python train.py --dataset="coloured fractals of 300 iterated function systems on busy backdrops" --horizontal_flip=false --optimizer="muon" --batch_size=256 --weight_decay=0.07
Rows from block 12 of a small image classifier, named by matrix and row number. Rows with one number belong to one neuron. Each number is 128 + 24 x the weight over its row's rms, rounded and kept within 0 to 255. All counts start at 0. Numbers have three digits each.
Before each neuron's rows are labels from the 100 images, of 14848, where the neuron reaches its highest value: "patch colour" is the nearest of a few named colours to the mean colour under the peak. Only what is clearly more common there than usual is listed. The data: coloured fractals of 300 iterated function systems on busy backdrops.
# fc1: MLP up (model.blocks.12.mlp.fc1.weight, 960x320), inputs 214-319
# fc2: MLP down (model.blocks.12.mlp.fc2.weight, 320x960, transposed), outputs 214-319

patch colour: white
fc1.17:085109122098132138122111106134128141125124123081135135152147100151135132159129137094156143143123130148153085125131155114145125117104145103108127142120114147116133142124201178141146159130080125104096117134113117125112108112134159125137092184161130143095131123102118144167059049150103109099109142098126158142152150151099
fc2.17:139159101164167127099095135115131154148130129169139124126186122137115112122162137143110167145116154133113142110129165131145093127178152139164152133120139186085166101109141094116097125143120169140091173142182146135149113088165094149110113158172105099142097137116100113125104124150145121114122100119135162131125143127086

patch colour: black
fc1.263:148138086156087092158141112150159111156128142127141127114134135132114144123111099118152100159147111150130127108140097094147137124122123132114124132112159122128162130185091134134146140079120133103167117141100149170124174155184134129109146110148108118134148119128131128116097112095156115088110096154145114138131136127179
fc2.263:132131133104117127101139126138120161097085177114148118126220121133123130104117154122073149175151097101110130112121131136133158125120145134148129115160190124169094130181132109160136137154126109101132106102121156156110172148120107157071124127122147183121173139068120104116085116132121095115103128111094146112172116130102

patch colour: white
fc1.332:135127100122122149119132088132113145171148144154132147124136128098148131126148114168143144140120196122136076128144090125142135149069082104140123154169106085126152093121124117075143093124100153100107118110130107176133136147062117116105147119167163121178153109139139098108162123108116102154109085120133113171078140169093
fc2.332:143115126085120141145158166110104097100164142134151091110142182127138119117068107128095112139086143105131148147114125146148124110060144135144126150154120113150087091124167112121177121134117141121110172158131125123154095122157103138096106154100156127105137111113103157154124140120107124102148177096111165127083111146145

patch colour: grey
fc1.474:107125108152129148138142146153155063103137100110124143123115159147105101133165110161141149120142135117120124148104125105157145147148123141136093090120113119115120133169121130177118104139115167150138114140132111127072120138102132133134140101130152082169142129147129150134125153162136129146140123139081100129143149138122
fc2.474:134104121132118090132170155106109149100153166120120113112101139115112148114101177133116129113127126161134133087130141114102118153110127104069098116131149126104084133130124093113110117122143099137139118152117113158136145138123124148150143127117174118150127105150138138149105169137171170134123119142067146128148175109100

patch colour: brown
fc1.660:185163143162098170130143125108170145120123111127136141124128172174097102111109169149100112119184121165120131121096143083144146118107108132123098146143129142141135149156155125163142072133091138114137111126114157161131136135158132157119152097152114117131177093139071121083153130121118111147132126086143155123149086154148
fc2.660:072100166149128148165145162146145131128151117110081103135089143160104097129081132182085129151090137119080190162149140151156139133154138145085127148119135124128129126134154086154130138127146171112155157085109118167091129138101116124142123100134130081129147149142091129118091140121111121110127132142133140130140125090123

patch colour: white
fc1.360:104114122167123097149118121113120151140137120117130130154119103155105136112108106124138100122176145148145124119132097105117148089096123120131132131153099130134125158133151147132173125126123113151124158112116139096117166147114156138123137168146177144165114148130120102132100118161117140152136138134149108108115158138138
fc2.360:145128161147144130104151103155155121140136140124135099139134143151100121130131163159099176117079154174154142124137127147102125109104162076129139124122138113087134111137138110130150121140124129146166122109135132133136117115121115109121138165141171106086141150139113070121134095098138149130096179149117181094116114156172

patch colour: pink
fc1.27:096122103122167171123126069108128170100117145125122116107131102139173144137134162132109141123126162162149117178149117079116132145114143154151177158132112126122147148176176107101145169143120114074133082178109111146101104100111147095115154102145128155124105095122142126110104130097094141131112169133132146125113114103116
fc2.27:099119133112117174131116154134122141190143193139137129137095120141172152127140153156105103090137156147122172108098125088124132137145120169124131162138132138139193104113126136131133153111146134131134130075083125151137127150131149095095177161112146157161144124105133108107148146160126116148128099127091143114182119122103

patch colour: brown
fc1.403:123097127134173143147102112155114099129116171138124109155133098133124126167104127106117098124123133137140166123107108125173097111127103118168144152130091136109132100115132129125159109204124153133139141138105125143157112135158114116146133119153211131136142142121119142142102126091084168127103164077119109133136110145123
fc2.403:152118169093144170122137109072169132120086121120146108108135095133150126123158151121113136087154127133131143072128120121127128156094106129095138092124129107149132160094122086145103135136132079146117096116130131140137083100105160132142089142150131140140093089158149103174142137143143170158091144087119146148149141110103

patch colour: black
fc1.393:122135112130151159140132149117148165113092149164157160139150105138144101141147145156134115161124154090083167134113111134159130088132077130129116111143176106074118136124126155063117127144100086118144130115122171113142093085157103121151141124119147098119151125121169104150164115107152118125124129141151098098129131165162
fc2.393:181096093121081127111179142147132121162141097125125118103148108146166123122100155144124091162129157113085142140141119101136110173150153141135133138146120143159099169139086098102143097141154104154115137086118128161130165112131137162141103135103157122153100133111124129111104154121156155095108150115094164146151157119094

patch colour: pink
fc1.653:130123135119139132115122099126099196165140121154100129146127144134132142151144131120164132103085127112139157128131104127148146128128129167097204101064124146145113116103127141126143131118126092136107144130136145098112110088144102086099135124111151138105108107134131165113165118146137146123178166118112132085122097124119
fc2.653:136124159111140117104143180126181104171161131152097099128092136108143097159106153138093121058111135118145183124122123154137093142135126112127113161157175139148146133103113067119106127103141118093122123116127113142090164112135091114109155151134145127106137151108153125156130071157160114137124123178134155124130127116103

patch colour: black
fc1.546:114078144086130145120157119132130146104121155143093141114128151141105101088109127172133142177141131160114120122143100113126076133106158115154161128115105104149117157130085114115144137134157141131137124134108117156142123128117079126129158146153122104106139126139150089139102142103164137152167120122129125126110149118126
fc2.546:166139093114134128060125106126098095177122132110161136140121149082136120132135137119101120103132111085149120123133120138140091102122112101161129134158153100122120117115100148156142125129109143140098092165150128117129124111157051159159129159169155110104099149120138167170138110166100098153153130112154118090118160107137

patch colour: white
fc1.506:146100100127119149101147108126085125120185120082092124118115145099126139135084112119105154132183141137119099126127127112114112117157108149149084123149113087126143133184131091135115164126129125138127119113110088113074169202146114067166127139132126108120136126178116130159136096132117095155105072126120131112111117134098
fc2.506:152103156105140129129113122109134123129090142118111117097110143127104133112113105125133068082135171130112123132112111142116124147125137126099145133139160149169078115088129157096085156121105120103146145171145100163141138122120078137096079106116132116120128128109118159153124110132108077099121129109161142124138119116104

patch colour: pink
fc1.333:121085135141121132134102150112104127125124127133134124091134133144117135135146132145116103137135150104126191151132129112133176101091053147122159131124163127134097117090132120109149194130151117146112104096125121144173098146135150085127132146088157129085124138133139126138150114124094175085131166135136144116091146179155
fc2.333:079071154172120126141148138136157100167136178140160117132153124166111117132110127103119108150155130115143099099129062106121132068137145146117112121141144134147125134120138101166136140156137119073133126113076118105115101143167144138091178168121152115121142147114135134158139097075129122104123112096119144133144091160125

patch colour: white
fc1.679:177098122094146145148105130201142095130145130161134131162166107151129121133122159106105092091118135125190146089145105119116111127115138152101146151148132136102148138132144115145141166109099141148106128123091112154123141121136081104146125113129145125131124139140124146133077114116134131148161118137104142136123143111086
fc2.679:101168107144104146115088095059133117086121124130122117069109101116133116137141112084122105061129106074118144120104111100118163120124085142129131138109150149160138136110125132115121137107130093159151163154136121090161092131120147099155139144119101128153102143125138107146148165158157136079134138156106103075108144139135

patch colour: pink
fc1.303:116079133135143112112118116117167119139113153102126158110138145115131122105088144141082114165123124139104109117147123105142129159135146120134153171112138138125137109128167133105136124179143100128123118150109142120154139159116087120144147133134111127145131120089137149146205119124136171136139154143131137158100135142127
fc2.303:121110142113104169130184122185126125120134137062102146147103134138082107142158099132151096108147152099140139107110115141141111122145156108150118155141157127099103108153115098155113124129114147148108129124147129141119135141129130157105136119152140091152103105129119114163142118139058113102167147121128120110162136127156

patch colour: pink
fc1.479:120116148118108140103144186130151155089131105159147121151106122120182132148154117141109158167137155132114086178116140118181120132106116116169123143140131138135100133134115148122086119112097132149106138128179147116094124128129146107134121135131170101087154111096156149100103120187134132150158076150148113055146092130124
fc2.479:155132120143113057166153100157164151141142133115102140098136153115145144108115144112127124069178160113148114102108135141108092119166153120117131150124085138103129121158147166125085121137116124151110075135140094091079138108116100101153100160125099125130176129170166103150135103116150146142125137129054106112145129129098

patch colour: white
fc1.764:143106162127123134069132122140161125136111145171108154139112132108124119157172090127122116170137115103126121122105170131117138100080127128135170104103170139105142140080106144123104155117136109095181125110164146166098139117124098144138117095094181164062185213122116097124122122138099114107116133151163141132116149154131
fc2.764:111170141158141095164110150110160172187125143137112149123141109132138109117147158143090150096126134131125134114126150109111104123127168080146109114138166135123165133125140084124117131174114122157146141159104117095131151115128134123155176132115127164132112135132113158114111089166136123189164106138138087118112167084085

patch colour: pink
fc1.737:106117129088114143086125137119120094142141139127174159116125127132119146150120106144133127152089182096113129131129120153151122168137107123123140112140159133154145106122129139136188138129141107136146141116133162148150131155108071098108103132115162093145121106113106117134148090115131092115128130074135086118099145190089
fc2.737:169136135092152143134166158146099148125120112118113076160132188156190120133120113150136113084157133158118119135108165170133086141135123164143097119197117102118116109155112135108113100121092107136129129097110124122139122182132123097108086152124137138111124135109151131136119097100167106140116125154128117153116086133110

patch colour: brown
fc1.201:146134106102129159082109102128104109117130120092137168121126122149094172120135112145126113174105138122114091140145128128110121145113130111135153164147152142118114104110135085118119153091155107133092103077086108106134118116158134168129124130154148140150149147150116179097137165081147118127111097126114170114120127125143
fc2.201:135098128136091079164136120128111128105150151146072131111083131142130153119125181125157150141106106105154104155140171086123103181112155125165167128104115106114157082104119185102142158127111199132118170168163122142127171130141126130128128134124104122114128129182121122139145138124126120136075160141144113131126113084143

patch colour: brown
fc1.221:128141144125149134139117140113138148128090101128113125141121146117126146075119144137145115099132109130127116141106186152168130158132143087159117126102168166114103115155122038104143093111127163084062146182164149114145134120120139136142134117132158128159125139129093116130094148102098152144140137109155146138101148159133
fc2.221:134168082115158103105131162070135098163132102151128157136135082106145127076086115146193157119104137109123147162120121180161108136175158132158160122140109133138130155121106106157137130116135129141165117110190130127129106104155147111119151136070154162110112123134117137159100072106097159116125141164132113126067141106144

patch colour: pink; white
fc1.292:103138089094102096125104150120115104138099132091151136123167135130155149148097090153100137119123157140136139147140145091114127108118097136140110119121095141093121126163135155110148135178131146101114128118078136153135132127099119106128158116142181094147148113171171099149106135148074123121120136127138136094126160145131
fc2.292:137149157131119075139184150158119173106114097100129176093090124110131110148146163130141124146153160138143136123113138074153146169113078120141144130145060127147161119166138114162123096159114078150096138141150145126127115135105132128123154158125109148159131103113159099144163116130165116143104125095102145113143095130144

patch colour: white
fc1.89:103115130097121149117127092131106156142098116147223153104163140138103115120131145141124117167147123109139147104090135097164124155098097168128071110108150126124115128118135126114113162128133115149123193097130098136090146144104100104153138156136155128079144108176128118108136103076143131170095121119183177126062105100071
fc2.89:104122120122131095120169120144115160142114165091141147156149183094153077141092104131103093102140163147121126156136129141107139139091099159063151138153120150129133147143110130089165128116087145119093153110158143100092119175100142130126134140133136126131089138097109094118123134146128107108141093144188094116106109111145

patch colour: brown
fc1.600:123143127126102150118088147166120132121122085177104076157120145147136099100134156122086125126165149150067078098129140096133117173103118130127134112092102099108124147136149128098130158097130124135121093136132156115144141105114105143142124107134139132167127067137171093125118176182150146143146104152127149113108098091103
fc2.600:105123131137099120153160131109145120154087140117133117130168140124161122128135143142129140064121133100084112172131136166134093180087145134168122136189080162178141158136152148140114148134111123122087109101129097114111136127155123168123106134125164136126119136113149147121149159128176120140116163132111199124122103118172

patch colour: white
fc1.688:183122152104128140141169147150118132126126134136116141133150125143149114123110120139155130140105164122114086100125094130109120144128116137126116151120114127101140137134154135146104094125143108138132133164136133088097087151077102118151115130176157109164080114129123126161137163125165155082126101129140175112097152096094
fc2.688:104147115104132109151096107162115102155153178117110139112132136105089159134162163166106111102138154093106134144102112104166141143144146096116133139134138145170100115099116134149122126081130119159115119171076118120139126144137114135124165147139124142150105091117135121120135147171151137126136089151101163150167156167139

patch colour: white
fc1.257:156142108157127132104123177142107099101144153158206102119179102129124105142121143102152137107121129134136115126130154109136129137114138130138107129133143136132131168142143104124144144162136100141128150158100142143058155130131140124096137135085152151135152110097145129163105148166114112079164114139164149087091107117119
fc2.257:152146101092114144178120115132134159187141126080132163120126100136133104146116130107079085087123153100101143163119109123118111175124118103111171162156152141141138144138115139134185129124162118140109141096125143179112146123151139106102134053122119128122135100091114173165104139140120126095129115145115091145111171122162

patch colour: white
fc1.71:158143159139096117089163159176111076130120118164120130137112138136091137138107119127144142108134133124127124100152126137130115153124146130135125150040123115135130119150166142144112123127094066164126140114128133122081130095127137130142128129129160110155113104110094135128077131159168131144153122124130159139080107127092
fc2.71:160141118117072152119156121166162151129164115102130158144104120131114148126127151126109118117125122128140167167132128123085099117147183125161126130143117116150151148160099169134103168119134113148103148099107132098097149130126134120120174114159131130102106120105121135162125103169158092122150093128104079125122113111104

patch colour: pink
fc1.642:090146118114176167136137140134140142088113130124124145138111130158094104109149087152224133153131193087128132134129120130102146114119136136144148157131121123120141090197123121073112145121145119123082093115118116121125101161152132107130132111151105111173101147096130176174102054091146106113128122185163113104118095137099
fc2.642:115134155180163120080140139133126130097072144141103100139092189134119151093138140110128082174132124054187131127145169150108159156130134095112128141106103096144163148121140150111105177121136145122138165127141106098144077130121127137104100154133124133141116126148112148168126101087126123101134110106122136172115150138152

patch colour: brown; black
fc1.336:121061141168080077120124119158161143185108113150103125122150135104111127158139103112101137104169136149130127109129107166156106144113081153120122143112099123143150113110129089111137129126133129116099066076125127095154109098110121172104117164113129159143108136138155151105105170136142150130116133161161117137114099131154
fc2.336:103120158096114184128109163096115111109126132136148157117144138136140087120132168088127174139127067146126148103160105154150124122104134142176118084134157124122099117146140139149120163110093136106117145161144139109089099138155157086124120052146172135128125157113081122131153097113148119076093092121142141140101123134108

patch colour: pink; white
fc1.10:146151088137112132101154114136155119128145181160142141141120091104129170168120130123084179187146107117152098114100097132159157159097110154137146141150132110138140122167130108110098100114156128134149110163135101187098134143109138118142104114106141115111137126116099151133111134139117096162173086142133150116082086073111
fc2.10:129137112106121121155179147193105136148138132079087140151134109136138130143131100147135105138123130125096149182142139130125117190118122102174128109103141111108096153126152149122114147093108108156093133127112122126111152165108160130116124154153124096128120145122122162133141148125110078116114141146126094169150128141158

patch colour: white
fc1.593:150143106090084118132136109117134142130093128081156159111141123126130137148136103134130131119103101121180139156105116141158138115120116130094164142146148144132130102135111137141129121091164164153150139090146099124142137167124159137124131093141146146124160114105089172136137091148139139127141167146092150157150147103096
fc2.593:175129129132056096121134093109117117135138121124149143127151168161162113124104111126116200136111124108156142107131131141109144124089125084136136084150100119079104129118139180136168147121048162109129120108100155144155150083135154143098104092153142125104127126088140135101163103154167115178126096108110152130141123091130

patch colour: black
fc1.741:159152071087152141118120124134114126139116145185159138186102121147126139138134100127115147141119092126149101134123144092115153189094122105109141154165074129099178165105171135130144176134113097162126127148098145100127160137156120176140131123127145149093126192143111154155130113135127157165108138134119106112125182073118
fc2.741:127106152107113148148140149120134132112149111079122101096142112101144136091118101121170113201129126159207118161105163077105166150103118105125099170111138120130169126155125110149087130152107116124135142133164127128102074098117156141135123115162127130087138110154098139101135120143115132141140123118095128135106106107100

patch colour: brown
fc1.720:079147138151117121115168134102115138121088100159154116115144102132110118165160146100140080147123131134109141169103092144103127111120146144162115112111142128107111153128132137158162116118093124108152179145093081173134111096074131130085114138141146129108115152134131107090144137112166167124137130150080106135116120141138
fc2.720:107129124103095150127125102149147121122117146153115130152112062092094117140149135136168144099137102155106096119165139088167121128110109141121106119095138110112130166162172064098101097125118126088119106096137137157129126129142149122124106160132115159123094144160111110111149106108118118128138132118133097147084080135114

patch colour: brown
fc1.421:163113153135121134113115112121130148129126110130140126080111140109134125156123071112127117172119140141119143159163120117130122127132109128126136074132159142136133111139085140178104111115131081147158101095140134137130180152129068129105156155111144101111123150104119118097128165149150127107091157125156112189157118087093
fc2.421:150127123086088173115137135143124098130099172156129143113119106173120103130136117154133127109126124107112119157118140162104130121124078152116163148098114110168108103126145100107110133074152139161164171135135168118141116114132141151144109152124176091159127142108096153150117123114140100201125127124079096118141170138145

patch colour: brown; black
fc1.658:154093099125192155116131118099102131082108104167086106143159176127136104106116117135099133142131115168113109128121143123151138138137150149153136129125088170145139122167132133101121159094168126155120098139131103145135093133106124173101127123080156077082134136158122164121130171082117139165111136145145146125095175104110
fc2.658:099111125128144121134156138108183131119153140139144144094091141127109100163101128166191085107108145123168127139076120146168144160118150144118099131145092148082145117119124119173106148111053160124154098090112100124094126089091126123170172172120137100126130125106102112130142178119124145084143156146067104154126122125094

patch colour: grey
fc1.693:136121171153113145109150144164113098124127144128131135100114134168108141157123133113105134099163141139138141138103124144137125149123141142135117106101102100138141080147139129164122156103141145132122093113172137114118068154148093139149155129138164143098120155143112104083124121086131142165158126180126099141152133128127
fc2.693:153111160157124127087106141143121099175120143129124134083139130111117134136120186120134123132125082144116086109181143130077144136087148155111129094163093110077087113135105124114172135176136097091106109087132150166134113135107120135114135141127180125128162182110151137171103114124118109142138166132141111146152165137096

patch colour: pink
fc1.414:122135130116116145097112111125141156138169150138168122126107158109104138117115143125086139116160095137131160150132143102143132160117132130129066140149126119116132131124140146126094099179157117156162088129099108150117161162134147100163075155149189097143083108124118142144133132146169125154109119142117157091077125121111
fc2.414:116123131113091094173108156221133130122111127111094111117135105123123099134134121124109117116119117177136147125162146124113147142155104127118134123148099129111133131129147146101129182129103112125156138114149141135086122128137135115131104110148142118155178149087112151123138126122128107116133083108160119075138119153145

patch colour: brown
fc1.297:145109144087112174151133130094156084115135108095099159117147114134109142143154129135155153097167096133095171149151125153102140124093148091113148182087147165076101127123149125158097108168118147148184146131084113127158168153130132141132111125087162120176116159154113126111149141137155102135166137162160149123138136117139
fc2.297:180126128136095114093121141086082169126109147121107150148131094154159127140157150140133112115142141175116169123129143116083108132095149138123139103176142114131141142183102117128153133141147100162145134126121122052133115161141103153109110134122118124121121107157124142102126109149080130141146135151117130096155127137098

patch colour: brown
fc1.44:142166083123078158107130130125139105142144141148122103088089100123126090124166142155135124095159133137125131146124113149135141149118140147124131111125160119129132097119130125160114108161110127095162155141130140150104145132058095122120102103189143076132125148144117127147156125096110126103190130090093133135104147116161
fc2.44:099144128126132129123146118150113060123102145141136154121143134135107097123159111143128138140145132154115186117104142102146100120149165157094101145154118103106121125141136098152093116160132145123175124155150178165114145108133120165115095115104134111129122142139162126177143168124097153140134118165160139134123123112107

patch colour: pink
fc1.519:104107087090149130137106135132103121107132134136129149131167115119161139120091121123161123155112163150124137117119121103146134127097127105143200140133118121124116104165100111156133122166104167121132114125124181136144159136128133112128118094145123081132136148130149103130120123125111116117137133163140146147113133107112
fc2.519:137128090152122134138109101119126160139164144133138100118132116147174137109176086133161175142125131105129132147129109134086125184062139131107109124094130119154107123099118162108116123130131113108119138158126152146121148097094135148159163127100122110132122111136111103106134133137113100129135128137149133090145181103122

patch colour: brown; black
fc1.751:142132089141094168148137145119152131132100088075147168147096068158144153096085130093156130108135081109141098131128110181106114191128118126123149130159121140098122152108109136132120154127117132147126113121118141062142128130087132078077174130139129155128119150134115130155162149147126166135139115104105070115129077144144
fc2.751:109083119173141120126152103118104114120087164149099137140199185119136161121148139118144152119135149129142151114103123137104133134141110080120104110156160131104109130145150163077186138120163136155146124141095092141086127153119147178147137122141134106080148111132072135165134119128113107132139164097106121120082166126167

patch colour: grey
fc1.54:132150128150104171129103148107137122112132130127109159104181121140136108169136141111106091140145133113146210144123108144164121131092110109132116118141131093124135157115124108160137132144142118190149116147153155119163123129162147140130094125119122097129120146107111119160101150144146107115112085167129102102118134137153
fc2.54:136110124118104120143085143098088100160162126115133136149126108120105084103172144105126163149132131147144083131161146134147108121113127167120154106137116132065118119127121121126175104124153145151126146169108106129132123126143131076142117101115128132162184142107124124097108164116151109130139129133105093127079160137150

patch colour: white
fc1.498:134141118103083121126105132149123133100117155146180149121132100123121168143116079102144099103149104109129146088093161132174097124143143106152133117157113146126105160088124129107130160108111089148110108098100173137122122137102087156134154137170142128107123115113121131121112125137120114156147114125101140128090140149111
fc2.498:139134086184117154112127127084135118112134156079119165149090136122134142141141132140123124171129179145140106132061142140121151153140117129151105087123112105113133110138125121136147116156075111124123104109158127109133134140112119149141128100136129136134138150109122109123123144152148150157176098119149118078157143133141

patch colour: grey
fc1.438:105126132142081105086101119125131144127135117161138116106142125156140094140117145137137137145100082150067105129101109142114105109091100112113098091126077122087111138150123121131156143098135159079157113130173097095124156095113152152135102130145119128119151132101127117166095125122097156139152142132127147144131167219133
fc2.438:110122163137114183148129132154091103140108102124130114209111149103145148151142154138096116074124064136158109159098084104132070141126144170109100096113123136110177143116143147165132125139091114114101172150102129110115086108149148167101144139127108117143112107097135145125139119145134083106114113153089186136150095126164

patch colour: brown
fc1.101:105136103081118128114149134091090129113088075102142112163138141099165094148130107142124158089113158152129118100103117131145132144094168101150139127079132111139164156132127141181107137155120162138122054103103115136124143139134110150151122129083107118138131125151129135168083126126138141118106080164141142164104200146162
fc2.101:144119163161128134131113150145140132167115138156115128082141108120191137161126144126111137084142103128128130152109141159085162138114144103126133095159091123090114173130126091125166137141098112137126125146130113159188123128130128111101135135148091130170146113146143119134171149113142109189135075129169149161131138131088

patch colour: pink; white
fc1.590:155159137104120121139117133123106163093129127131144094118165118138145137162145132147116133114165125092139132114123164149157105131114134130112144137146106152160156153142177198092141122147092118142067091143101093097133059118097144105126091131131101140125160129141150100098123153146104107131115144113093113140133122124083
fc2.590:113121131166145108153125112176121128145101126123124074097123144133097145121118143090176132175135111118093136146148136167099157169128144093125111091072138112114101121084181086128183116120125086176116160103170142105102100143121141095145124123137142119140070150159145136140126129115146135107084102118133146140135122114123

patch colour: pink
fc1.516:099120152116137158098158189116124125066110122143170140140157140106102116143059140094127106129103147094128141113145119098149131162097124153105130133128159139113142143144150113119136145156118125123127130120116132105132124177112084106139143143089120110125163105120148123112155117100138132118164133119103148150105128113120
fc2.516:149107132170096153149135158136119145114103183092104097141121084144144113118126111132124077121167131070097121123069091071096146157139105089120125135140131114143123114154137120103140102101095120154136119089106111133099116132096132132177131123132113113165152136056146129145110106132162135115155116084144109099152112099154

patch colour: black
fc1.433:128116135102118122124154134116150126177110117113183133106129126088147103148117166113113112072123114119094128084112165137148111116110141101147161098133113116125130072130111111092126176111117101109126190114118117153152123137133070124171130107083117137102117137143139141144115130107151118119143131124150100064120174155148
fc2.433:120114122111088146129149140148093149171131155134126158089145130114158102102129150121113126175075132159155083160068190129126074129117115116118141058110104131131161125139147122174137131115137147151119161112136144116127132141149162158112152107175132105136078082136161085125134145179157137083136152128127113089137081129119

patch colour: brown
fc1.268:131087137157154147113106111176134112118138144131119166142072143123155158125177133136143074128131092144108161145118132169121166119073118101127080155158141132148116120141116130130160140097126122108128126102101079089112125137156108083122133135146108110123146142125128087151139117167119135126161151106121105110100094110141
fc2.268:107151128151117138079099136119098143120120060113169120154122149114134125146140110171125122103099110145128169158163171127089083114134185164102114136119175147121134123111103150101126167147153065148139134103147146125110134167123130117097133110127147125138115107103126104134123130122081115131155081128121084123094130140114

patch colour: brown
fc1.288:121140128121103124136085103066170132085150101127124132132131091118083161131120097139118064132131143118102104131156131113096136134133143071119177122152150128123113122113142130144121138143108124080153072127112102113122097102120121116107140124130156114126155146115115186125123124132107159087121153175121111103144109104134
fc2.288:138146129126082110162113102143098117116127154145174108100123128089107118152127142166179155156117130158143137133163149117124113126142120125141129160152149160131096137124114141115144155110122168149086116111155100149169114085147152157118129140087148147124116093171131101166160149136109122135147117177119101147139108087165

patch colour: grey
fc1.57:125105102141151132119106136125133092097140090173174121153138129089116144149156182121170136147139141110091155105135159120159150114142093161123114126104099138108128130090094118093114126137155142121117113123110139132145144164117132124131083129134126146160150113110113144142151170134131126157153111146145120112157131144150
fc2.57:126133153151108118127150080170099118089131117129106156096173124128113109122131116132143161094149155147104118114137123109130147125119143160158148103138131121131132119124085143157182131121111105146119141101110146130177127124134180197180142093077157128074116110152144120137131169141150140131127174119098134159161133110121

patch colour: grey
fc1.285:176157138155110117110117107145136104124076170167187107149129167114092112120131132123096138134114104155114063105092126114109162115129164101158106124109119159098140126103120143132073126133128147128122125115101117161065133103079108118119112135079141121119165156115139097128111134113095157127161138126147096151182118141108
fc2.285:146113160119105103159142140116116116131126157102132123121091128116113112131149162128104161062115114124123074116120091109118102112122131109118121119154134131149113126102141071144133111135132132156133141096104109121155165143124133142154118112155105136139136138127138153098105109134137145187162118124101114113149119106090

patch colour: pink
fc1.317:094139159092104149104159095187189173108181128141130147103088167154131175146118134156127159141096117132142156132112177119140141093121091101123128105134166129125131135142134117142137118124160123150137126141129096117123109120142117079082079124121136147090135127110149134138124115091150063134118080112121119100108111122087
fc2.317:095100091091108113083140110111106127123129118144112111122099134092135137098146150201125132085127140136109086146074145095128161122145123108138103104136097126138103160161149155109150156150152141094121151104122103075125107143172094155152161131110113112152137101103147124105117123116125118138087089148159097130148127167127

patch colour: brown
fc1.616:148149130117141120115146075132107044114096120099129127118127133126108116150106123133129126117089155134148135143092115129101116115110152132147175120119164176087131100157131144136099119130169111132163142120129108084142181124122151150115086169140179119140107122160141202141102124106149115109131152176125154092121151147146
fc2.616:110175119139140139131094100154120108121156178116115127119127116103116154138119156140139127115161125127124137123129108148164083095132115129139121102101110138112138097109138075149110128132078106097146126140096101158123084125134157121119131192104170104152128137123089146070104142128097105099094132128119136102144129099145